{
  "train_examples": 395000,
  "crop_scale_min": 0.8,
  "targets": ["sign"],
  "norm": "batchnorm",
  "loss": "cross_entropy",
  "ema_decay": 0.995,
  "max_steps": 8000
}
Rows from block 7 of a small image classifier, named by matrix and row number. Rows with one number belong to one channel. Each number is 200 + 40 x the weight over its row's rms, rounded and kept within 0 to 999. All counts start at 0. After the name is the row's rms in percent of the matrix's.
After each channel's rows are labels from the 100 images, of 14848, where the channel reaches its highest value: "top examples" is what is common among them. Only what is clearly more common there than usual is listed. The data: pen-drawn characters of a made-up script with 800 signs.
# p10: first pointwise conv (model.blocks.7.p1.0.weight, 320x320x1x1), inputs 192-255
# p20: second pointwise conv (model.blocks.7.p2.0.weight, 320x320x1x1, transposed), outputs 192-255

p10.142,091,166,202,156,209,151,191,139,194,202,167,118,209,181,176,251,201,195,154,210,162,141,240,132,208,122,188,139,231,162,158,213,142,308,205,228,216,153,121,182,300,182,204,163,157,126,212,239,201,186,219,182,256,266,213,219,242,194,214,175,184,144,219,188,165
p20.142,100,188,176,199,185,183,211,215,156,219,258,241,223,160,155,212,221,170,207,251,148,261,212,176,233,170,261,168,164,167,262,194,272,206,161,219,193,238,192,213,222,234,185,188,231,242,222,227,223,150,176,178,145,259,108,136,168,160,168,214,219,206,216,241,191
top examples: one stroke; only straight strokes

p10.20,107,167,175,152,161,280,214,199,213,217,175,142,148,149,209,150,246,152,217,152,200,138,248,116,172,176,135,261,170,156,270,153,243,200,219,200,229,201,243,155,225,155,261,218,200,204,168,205,153,205,183,253,239,250,157,193,187,223,162,77,233,225,164,168,230
p20.20,104,186,237,145,106,196,186,247,296,216,169,211,201,194,205,204,211,222,173,168,222,271,256,153,183,262,165,207,200,187,165,267,193,142,174,173,170,182,210,243,207,164,171,183,182,133,176,219,212,97,267,227,164,176,244,234,261,182,243,210,287,200,227,141,260
top examples: three strokes

p10.157,099,176,154,193,201,208,234,218,169,188,164,159,226,253,183,238,210,200,222,217,169,231,159,154,188,219,225,209,248,199,198,180,251,192,150,210,270,185,200,225,220,147,202,188,153,204,208,184,203,221,151,233,172,139,232,189,205,168,222,223,263,186,236,224,192
p20.157,099,239,229,166,205,218,256,231,172,221,259,138,210,195,138,177,185,235,232,214,191,177,163,238,117,162,165,291,221,146,268,219,315,230,185,177,192,193,220,168,188,166,195,180,288,185,225,187,310,276,123,154,260,178,182,218,246,339,158,140,217,246,207,219,119
top examples: only straight strokes; one stroke

p10.108,104,123,97,189,225,198,180,246,145,248,175,178,172,230,137,200,188,203,262,221,219,240,204,168,186,223,206,212,144,142,238,173,204,161,271,226,152,230,165,269,173,193,156,147,253,239,202,209,209,249,166,203,248,168,156,275,133,180,229,190,215,154,172,199,200
p20.108,109,207,203,287,205,171,196,254,234,200,147,257,235,100,207,223,193,146,180,242,280,172,265,239,152,226,171,148,145,215,222,188,202,139,219,210,228,231,278,159,200,270,227,223,142,206,162,257,207,106,132,242,212,163,178,239,244,175,158,261,108,268,145,190,126
top examples: three strokes

p10.1,093,231,177,251,220,178,137,206,169,225,139,243,234,174,207,175,215,282,136,189,189,162,185,215,182,201,212,221,212,200,244,262,184,250,179,199,259,226,219,234,228,169,192,175,221,206,207,216,134,221,165,233,290,226,213,192,221,170,145,177,236,206,203,217,191
p20.1,089,237,138,166,224,193,215,126,183,212,252,299,140,257,188,131,197,269,193,97,232,229,228,188,140,244,237,225,297,191,189,263,218,247,137,180,258,261,215,175,151,191,130,199,176,175,219,153,211,171,254,260,259,250,255,268,232,302,261,239,209,184,192,172,191
top examples: only straight strokes

p10.264,097,158,217,173,153,180,150,215,280,133,199,167,163,115,183,163,201,130,163,127,193,121,155,177,169,230,89,198,186,199,201,258,128,205,252,216,150,141,199,187,193,134,235,190,178,202,240,158,231,218,267,191,237,179,199,267,180,160,180,204,165,195,217,222,173
p20.264,094,177,144,180,215,261,209,168,224,209,180,199,185,172,249,192,143,159,192,202,188,220,250,206,154,182,210,260,196,163,210,241,228,227,188,260,232,207,134,250,105,164,261,168,74,115,228,235,203,193,252,139,124,150,190,216,243,187,210,293,191,173,174,136,338
top examples: only straight strokes

p10.270,097,230,145,196,207,251,209,148,183,220,231,256,221,161,211,128,214,188,238,212,223,132,170,190,228,161,182,185,250,251,160,185,207,241,248,217,172,243,191,192,176,179,215,190,239,166,137,168,124,188,161,228,231,216,172,194,218,149,157,181,180,243,165,167,196
p20.270,103,138,262,185,198,150,207,205,219,268,232,291,187,135,178,193,225,215,142,232,184,193,121,229,162,186,162,219,264,198,170,226,245,182,276,285,157,221,185,150,213,152,235,242,200,225,197,235,214,131,175,171,210,139,225,165,156,164,207,195,208,190,324,213,255
top examples: three strokes

p10.121,105,130,216,164,236,180,133,188,218,158,227,178,245,176,183,172,200,129,170,183,205,253,178,207,198,134,236,199,243,187,170,217,154,194,195,223,255,201,255,212,194,196,235,167,101,199,219,157,175,230,253,127,173,152,171,114,196,171,242,192,169,245,209,135,165
p20.121,110,236,247,176,243,208,51,263,185,162,132,245,199,213,222,204,152,165,227,218,148,191,196,187,204,187,232,157,204,148,178,210,238,180,249,226,160,126,256,246,145,147,180,191,181,77,154,162,202,284,164,228,245,151,184,205,182,190,206,162,207,155,213,167,204
top examples: three strokes; only straight strokes

p10.5,099,163,175,222,194,230,201,200,180,239,252,207,118,270,246,205,204,109,218,182,180,121,240,140,226,174,143,222,101,196,172,220,212,193,210,216,167,155,221,177,209,264,178,144,184,242,212,179,225,170,119,177,190,255,242,150,230,182,148,177,190,235,193,218,130
p20.5,101,289,128,259,168,250,142,196,198,290,198,162,166,192,208,110,240,163,237,172,267,214,215,126,177,218,192,196,284,206,192,152,253,179,199,149,208,195,106,275,158,231,184,290,147,263,192,186,196,201,195,106,204,239,192,161,275,179,139,177,266,199,164,185,180
top examples: four strokes

p10.279,096,200,213,201,248,219,114,142,190,249,209,210,164,269,166,217,197,197,207,207,211,183,141,131,251,196,190,152,186,212,189,213,244,180,212,131,256,185,174,182,239,249,194,208,176,234,247,170,260,126,177,176,128,161,234,245,283,197,142,164,168,253,152,159,212
p20.279,109,230,191,244,175,234,199,207,185,199,236,260,113,232,180,185,212,256,243,132,201,146,165,167,246,250,249,246,254,178,152,180,187,166,232,159,212,116,165,112,237,199,199,244,226,173,229,201,290,198,191,202,111,270,222,164,223,223,241,166,128,220,221,185,218
top examples: four strokes

p10.62,099,185,180,165,214,182,188,202,249,276,153,201,194,248,155,197,171,157,247,136,203,236,163,143,227,202,284,184,238,180,169,205,209,154,173,170,148,191,218,218,178,205,182,232,158,207,235,227,194,224,214,271,160,164,225,208,209,154,284,195,171,147,155,133,201
p20.62,094,255,151,146,131,145,163,158,211,198,245,217,187,169,242,215,256,120,175,194,115,181,175,193,236,174,212,212,222,209,164,172,199,199,238,220,246,157,205,148,264,201,111,208,170,277,192,160,278,208,229,205,150,176,143,204,230,206,239,221,269,187,215,241,169
top examples: four strokes

p10.146,101,178,151,179,229,182,228,214,93,284,287,162,273,186,191,207,213,175,149,166,226,232,196,199,302,188,162,144,210,277,253,179,135,137,161,265,177,174,237,182,185,224,182,161,138,248,218,231,213,267,238,153,197,157,182,206,182,97,232,198,162,249,185,249,155
p20.146,103,217,233,160,226,205,282,148,182,113,226,180,189,202,181,199,225,249,163,260,258,223,163,125,163,232,191,117,207,191,171,249,186,191,253,173,237,119,215,232,261,106,198,208,235,243,200,187,161,208,192,185,151,281,267,191,185,213,239,212,108,141,146,175,186
top examples: four strokes

p10.23,095,220,206,245,164,229,178,171,172,246,272,182,125,236,235,203,278,85,226,183,171,188,232,200,198,219,244,220,188,265,186,197,130,172,223,193,240,189,253,203,223,235,220,277,198,206,217,143,186,230,155,209,202,195,214,214,173,177,195,161,148,158,188,170,246
p20.23,097,129,221,222,203,188,251,143,182,195,202,135,211,180,289,251,154,212,253,240,129,198,249,225,181,196,152,131,101,125,179,226,176,159,227,137,219,104,238,160,180,212,251,193,194,176,174,200,212,240,254,175,212,152,165,175,253,138,192,241,203,233,153,158,223
top examples: two strokes

p10.178,106,195,181,157,170,222,184,232,195,221,146,232,159,163,193,237,204,193,207,189,283,204,248,202,234,195,257,184,214,178,126,221,244,132,204,227,211,200,200,135,130,197,218,223,189,185,230,152,237,190,195,206,191,235,215,217,231,187,167,229,262,216,234,215,257
p20.178,105,198,222,265,165,178,245,206,181,193,235,224,175,201,251,249,177,207,293,148,213,263,119,196,221,199,305,224,194,188,211,127,203,231,145,226,160,243,239,257,118,235,206,167,187,283,197,200,88,156,212,249,233,167,175,207,198,305,116,229,140,200,303,152,183
top examples: only straight strokes

p10.312,096,219,119,162,199,142,148,204,137,178,223,197,204,138,175,238,218,144,124,157,249,165,219,193,194,249,133,171,214,175,266,236,173,206,176,165,138,198,232,173,149,184,327,151,189,252,197,175,143,184,203,268,224,198,189,197,226,162,192,180,144,262,227,258,219
p20.312,097,257,213,187,169,191,259,218,211,259,221,203,170,178,221,146,187,87,231,146,167,126,239,260,241,155,163,229,182,242,232,265,206,219,159,148,226,230,164,135,194,154,189,219,151,212,229,225,254,182,178,167,227,243,136,167,127,253,150,216,161,236,292,193,170
top examples: only straight strokes

p10.168,094,116,235,192,222,127,227,102,228,151,169,212,177,268,214,163,170,242,188,157,180,223,204,212,213,226,159,163,117,259,191,260,171,193,141,192,238,220,210,158,153,152,238,219,222,235,205,177,225,222,243,181,159,116,262,262,192,106,136,224,212,153,226,175,129
p20.168,089,234,205,215,124,163,183,269,231,182,243,207,141,148,172,214,142,113,140,176,220,262,187,176,241,194,246,129,194,250,177,198,178,184,165,217,237,254,190,218,185,170,250,216,282,139,260,246,225,202,184,135,258,172,174,139,181,143,208,235,180,209,191,250,157
top examples: two strokes; only straight strokes

p10.163,105,229,267,227,177,235,169,225,234,196,233,190,231,139,203,205,160,149,130,163,132,187,220,175,148,218,165,197,311,183,216,169,164,129,132,180,143,186,195,154,217,157,230,197,171,213,183,248,293,196,235,222,185,168,168,213,177,115,258,239,206,180,161,202,144
p20.163,097,176,205,256,280,174,136,204,122,232,237,120,157,190,251,160,149,175,248,130,144,226,194,234,187,213,182,149,226,146,215,150,142,244,169,187,257,221,144,139,191,130,223,183,179,223,211,145,193,189,212,228,207,258,116,180,108,155,238,203,274,180,199,287,157
top examples: one stroke

p10.236,101,189,177,224,214,189,220,184,162,146,185,212,201,104,189,281,212,206,172,201,171,176,325,190,180,192,200,218,191,227,220,202,216,189,159,100,160,216,181,78,164,162,193,204,123,297,156,221,168,196,168,183,267,220,189,226,173,157,211,227,154,192,187,287,215
p20.236,098,225,167,201,167,237,305,208,230,188,188,143,266,184,286,221,230,209,187,310,195,221,273,175,227,125,176,117,184,197,210,200,195,250,130,213,200,195,252,116,210,268,293,138,174,255,178,232,169,243,171,230,195,164,218,216,279,183,164,140,226,254,223,170,205
top examples: only straight strokes

p10.123,096,170,186,181,197,206,223,240,131,150,129,234,166,266,174,173,208,178,226,219,205,141,177,258,181,304,127,181,160,216,242,210,232,107,213,161,257,218,194,201,201,133,144,235,237,154,121,243,213,245,188,111,180,212,163,139,193,210,117,220,201,217,175,137,237
p20.123,097,190,149,254,161,240,195,158,188,226,210,159,262,176,267,150,196,264,198,231,201,132,176,185,172,203,190,231,200,220,177,210,211,156,201,110,188,227,172,225,295,165,246,192,223,244,176,233,202,193,158,149,242,207,168,260,149,160,126,253,219,170,240,221,184
top examples: three strokes

p10.78,097,139,249,225,178,218,130,215,293,186,228,166,241,222,259,129,170,244,201,256,168,224,237,195,174,258,162,267,265,181,183,262,265,173,239,204,213,192,261,177,164,183,247,159,212,157,201,230,213,185,244,219,211,176,149,163,185,221,187,125,210,196,243,184,200
p20.78,102,130,192,171,245,182,224,255,220,112,272,178,177,148,153,222,279,222,259,251,131,230,197,202,231,291,189,88,231,203,167,253,271,188,169,132,121,191,202,275,183,188,193,173,246,255,248,188,275,141,142,187,250,242,159,184,217,180,197,83,223,202,227,215,151
top examples: four strokes

p10.277,093,265,275,213,173,225,146,229,231,205,215,196,254,119,234,256,203,148,296,207,146,155,101,218,202,213,193,221,217,132,147,195,215,220,234,246,214,176,255,240,250,260,211,157,216,191,187,237,223,179,169,174,122,159,196,198,243,202,235,240,174,198,134,241,201
p20.277,099,256,172,138,210,134,256,225,252,199,243,263,249,145,204,204,167,189,197,254,157,235,223,204,256,135,164,211,162,192,243,209,172,186,225,239,177,200,205,142,256,262,190,218,245,211,155,180,159,232,220,220,199,159,195,181,231,185,214,172,170,236,167,232,243
top examples: one stroke

p10.85,097,212,253,224,245,251,236,194,141,163,259,153,223,205,217,182,196,75,174,200,191,255,166,248,274,229,211,224,251,249,200,174,229,165,203,221,210,236,229,209,199,225,202,182,225,140,273,231,180,158,204,158,162,197,181,182,142,249,179,178,177,242,175,219,267
p20.85,103,178,222,150,235,227,197,219,141,221,169,209,275,210,115,168,242,218,233,126,216,162,136,162,160,220,208,157,194,181,233,261,183,234,119,204,252,203,268,191,205,202,252,223,117,111,195,270,202,148,171,162,194,212,241,170,150,175,206,147,237,213,194,194,228
top examples: four strokes

p10.92,103,202,192,232,209,178,158,221,154,165,224,333,156,249,200,188,236,181,195,213,194,192,210,185,305,194,172,214,158,189,254,192,239,172,247,198,233,188,185,222,140,166,178,279,180,163,279,214,160,264,224,236,199,144,165,179,221,239,128,207,122,206,221,191,238
p20.92,104,239,166,225,142,218,187,160,215,218,210,228,145,127,124,207,142,204,228,242,288,207,154,207,183,291,201,215,107,239,212,249,171,210,199,201,150,144,145,235,197,284,200,271,187,170,206,237,208,236,209,327,144,158,204,203,226,262,146,216,149,190,175,207,195
top examples: four strokes

p10.131,096,122,202,141,255,210,273,215,192,182,136,245,183,196,187,213,189,204,228,254,203,207,206,181,186,197,243,224,250,165,212,208,155,253,185,199,332,158,238,223,232,143,238,233,180,217,185,181,255,211,165,247,168,265,227,183,222,225,274,165,239,208,185,221,206
p20.131,106,298,217,232,253,237,89,239,220,220,264,258,261,265,79,266,253,192,157,228,217,200,267,308,173,225,230,170,215,119,177,248,242,143,227,151,191,206,213,207,222,231,231,208,156,132,187,192,155,188,206,257,235,130,200,149,235,238,217,208,251,142,295,156,251
top examples: two strokes

p10.100,107,162,135,214,177,194,195,177,167,138,157,187,208,231,153,165,235,211,214,199,226,141,194,179,255,178,215,221,263,230,205,226,193,180,144,256,291,205,153,146,164,202,222,202,250,204,236,154,172,165,182,172,255,140,174,182,194,218,235,208,163,257,247,136,170
p20.100,104,249,210,228,210,230,204,174,203,145,179,130,212,190,253,207,220,121,128,223,249,129,155,99,179,166,192,101,259,246,341,189,166,213,220,225,144,180,196,206,268,148,236,164,208,215,238,120,230,226,184,177,147,163,206,203,287,221,281,164,154,255,40,209,240
top examples: four strokes

p10.114,101,147,181,198,229,207,196,67,229,195,194,172,191,218,257,130,190,217,190,189,162,199,189,203,201,181,170,191,292,177,294,161,164,208,181,168,249,184,210,238,187,200,279,223,184,171,203,299,202,211,206,212,180,252,150,227,147,136,163,232,220,186,173,152,198
p20.114,111,241,222,248,123,160,153,171,105,315,208,185,202,268,241,206,191,193,175,169,139,232,203,195,179,159,212,268,208,227,207,206,258,192,193,173,79,179,239,236,179,250,227,163,224,247,186,254,234,232,173,152,166,255,212,271,155,173,241,242,171,183,257,230,214
top examples: two strokes

p10.307,097,286,102,171,219,223,122,207,194,292,210,212,194,209,191,206,183,189,156,229,279,149,189,165,206,208,245,264,143,242,159,278,142,145,247,206,205,207,128,224,207,208,210,167,173,190,172,223,236,181,139,209,212,221,181,229,170,231,167,205,178,173,217,242,283
p20.307,101,92,146,273,170,231,252,214,250,197,290,266,202,188,130,238,194,183,143,230,245,237,240,218,263,183,205,216,116,272,224,135,176,216,242,240,213,151,217,191,227,109,113,234,174,186,218,162,131,146,209,213,148,171,225,218,148,196,196,175,233,174,215,254,171
top examples: two strokes

p10.231,110,199,135,193,173,187,216,161,171,222,185,135,227,161,251,165,124,179,205,146,145,223,219,183,204,177,225,179,208,167,257,186,239,144,201,254,213,198,195,174,141,193,222,159,180,213,160,206,240,198,99,204,190,233,119,152,286,248,181,226,137,193,195,225,98
p20.231,113,218,104,227,165,150,217,142,259,177,207,201,205,150,149,211,186,211,202,193,213,193,183,224,156,218,183,158,208,225,264,138,295,191,231,91,290,157,212,224,272,152,161,236,205,142,167,290,147,225,209,231,164,151,151,247,188,216,277,210,167,254,215,234,162
top examples: three strokes

p10.215,108,124,225,220,157,219,203,193,226,218,165,182,248,184,214,211,224,224,112,189,186,203,89,278,156,217,155,133,202,222,179,169,140,163,114,184,219,190,174,196,195,247,180,227,185,206,131,193,211,200,211,135,219,182,242,255,256,194,175,204,189,204,201,268,193
p20.215,098,153,220,191,143,230,300,250,173,72,208,236,250,273,167,108,183,213,157,152,182,210,183,187,183,187,248,144,97,228,166,180,226,196,232,188,300,195,207,162,170,102,176,173,148,114,243,206,227,233,174,225,136,123,188,192,223,152,222,114,248,139,217,218,252
top examples: four strokes

p10.256,097,184,157,240,200,232,216,280,236,165,137,277,209,146,177,192,179,237,195,192,128,243,281,108,170,148,167,168,229,222,205,213,222,191,200,245,169,150,133,142,226,264,198,203,186,232,199,194,191,239,129,247,186,224,184,177,184,204,209,133,210,195,204,208,289
p20.256,097,259,143,250,229,237,267,188,268,250,268,187,181,149,136,190,222,115,298,224,246,181,194,228,126,241,169,245,177,225,237,192,156,202,207,216,263,112,233,112,247,223,303,214,220,228,195,222,187,239,124,202,229,174,198,208,204,284,167,216,137,143,241,176,187
top examples: four strokes

p10.109,101,174,218,199,185,152,188,170,169,123,189,264,208,184,255,204,225,190,226,132,187,176,315,197,184,189,205,210,194,189,181,160,250,219,136,254,194,187,207,219,104,239,232,215,184,166,231,136,197,225,197,203,188,212,112,265,148,216,171,98,145,170,103,205,184
p20.109,110,261,266,150,225,267,161,175,152,161,205,217,137,260,243,185,152,212,175,252,173,318,311,179,192,121,177,212,205,175,192,264,241,172,195,231,207,217,192,177,247,248,232,206,177,175,189,233,155,283,186,271,213,232,246,228,187,231,280,188,216,282,112,279,311
top examples: only straight strokes; one stroke

p10.284,094,218,248,177,210,174,207,271,219,191,192,244,161,209,191,157,209,242,210,206,242,214,175,194,188,254,239,211,157,167,204,261,118,169,222,242,170,181,145,153,193,180,216,195,140,171,196,148,226,299,224,262,243,176,297,155,153,228,143,139,224,198,229,168,195
p20.284,090,185,222,193,219,239,234,171,190,222,230,187,163,173,196,279,93,240,193,166,246,272,211,199,164,237,208,241,148,185,193,273,100,132,125,237,288,173,172,195,228,194,179,176,186,254,255,202,228,167,172,213,207,228,252,187,208,175,281,160,147,219,151,230,194
top examples: two strokes

p10.32,101,201,173,235,235,214,238,100,251,197,155,241,184,142,187,218,227,219,224,139,153,285,157,230,215,202,183,167,176,224,196,221,138,153,201,237,258,176,265,159,121,194,148,242,195,172,221,272,207,196,229,152,224,221,179,266,187,257,181,271,66,198,171,193,212
p20.32,100,154,181,231,199,139,273,227,135,202,178,206,176,280,255,97,238,210,208,178,165,188,294,179,195,243,199,211,188,186,231,284,168,94,196,227,241,183,119,170,206,246,226,222,212,205,249,182,203,203,180,175,227,184,273,228,192,249,199,160,225,143,148,206,203
top examples: four strokes

p10.84,105,176,196,188,194,177,218,158,200,219,227,155,226,219,244,238,133,184,230,168,117,221,245,200,146,225,314,180,228,149,180,261,176,202,244,213,133,168,224,209,152,194,224,215,236,201,193,195,208,246,177,206,169,205,212,138,157,185,263,243,129,190,244,214,224
p20.84,092,223,115,177,244,176,223,276,232,200,178,262,218,188,207,201,190,128,198,218,111,208,103,203,184,158,159,181,161,205,188,107,234,260,234,228,138,221,175,252,207,252,276,145,133,191,221,173,164,207,172,250,245,164,233,231,118,165,242,164,226,250,216,231,107
top examples: two strokes

p10.184,099,219,217,170,210,156,191,201,151,198,181,259,171,186,266,244,182,264,158,207,231,212,144,139,222,290,197,145,183,179,280,191,202,273,207,222,178,213,153,207,159,219,184,266,115,205,170,203,192,192,267,98,184,268,205,166,197,211,273,126,256,202,165,235,193
p20.184,096,219,154,123,250,181,196,198,255,213,181,196,240,201,328,187,190,250,215,143,127,185,214,191,181,192,266,208,263,219,216,298,163,157,237,264,265,267,65,220,199,201,230,253,227,158,163,182,219,241,207,160,216,254,123,175,171,182,222,218,261,190,101,177,219
top examples: only straight strokes

p10.252,097,215,226,162,176,209,204,214,174,173,227,176,208,147,259,187,79,227,200,159,212,205,124,190,242,273,238,225,193,181,202,173,198,231,204,153,205,222,188,207,138,143,218,186,179,213,167,146,235,144,185,244,263,227,278,230,200,150,302,251,171,190,163,241,165
p20.252,102,216,210,160,211,127,200,127,175,206,172,147,219,168,212,241,167,193,212,190,200,125,217,96,256,230,206,173,207,269,133,244,171,115,148,220,148,173,190,221,150,200,240,165,179,181,235,270,281,143,231,104,163,123,184,281,233,191,211,113,225,153,244,176,224
top examples: only straight strokes; one stroke

p10.212,105,299,222,202,168,178,166,249,171,196,160,149,185,209,189,114,250,212,197,222,234,184,250,160,227,198,218,142,159,126,227,235,159,180,139,163,194,156,240,222,128,144,148,172,196,250,180,254,223,170,239,218,273,219,201,242,196,231,233,200,233,181,193,210,266
p20.212,103,206,165,142,197,126,257,225,191,207,239,173,222,286,265,199,147,196,149,253,239,218,197,232,204,129,202,214,229,205,282,231,234,150,191,208,220,111,179,267,231,235,147,287,203,173,238,222,175,191,176,280,168,231,182,203,232,262,176,147,198,264,147,246,243
top examples: only straight strokes

p10.36,107,193,220,160,208,126,195,148,146,109,303,168,201,247,185,160,130,206,266,183,280,141,200,188,188,134,197,105,154,134,222,230,244,192,192,157,211,233,234,183,164,108,109,160,180,177,152,256,179,240,176,205,208,201,288,255,214,132,195,221,272,225,209,181,175
p20.36,101,124,208,197,205,161,256,163,218,161,185,192,234,237,245,204,261,229,168,242,246,215,213,217,186,239,209,161,188,224,204,132,290,207,218,169,181,84,153,186,198,179,148,227,246,184,212,288,161,178,212,202,160,195,225,181,230,233,156,225,199,223,252,173,119
top examples: three strokes

p10.147,102,268,191,181,241,174,210,190,214,180,117,177,235,207,160,271,223,231,196,216,197,202,175,262,181,253,150,241,354,203,197,252,217,237,154,131,157,201,132,219,224,127,165,230,256,228,205,186,144,195,196,235,199,229,200,212,164,194,161,116,173,197,251,200,204
p20.147,100,239,186,195,240,279,226,161,221,202,166,132,256,143,223,255,151,143,160,170,88,166,266,192,251,260,211,151,168,254,150,154,162,191,207,289,248,282,253,210,180,162,170,185,183,172,178,153,167,211,230,157,246,215,169,182,230,190,164,132,199,171,199,209,206
top examples: three strokes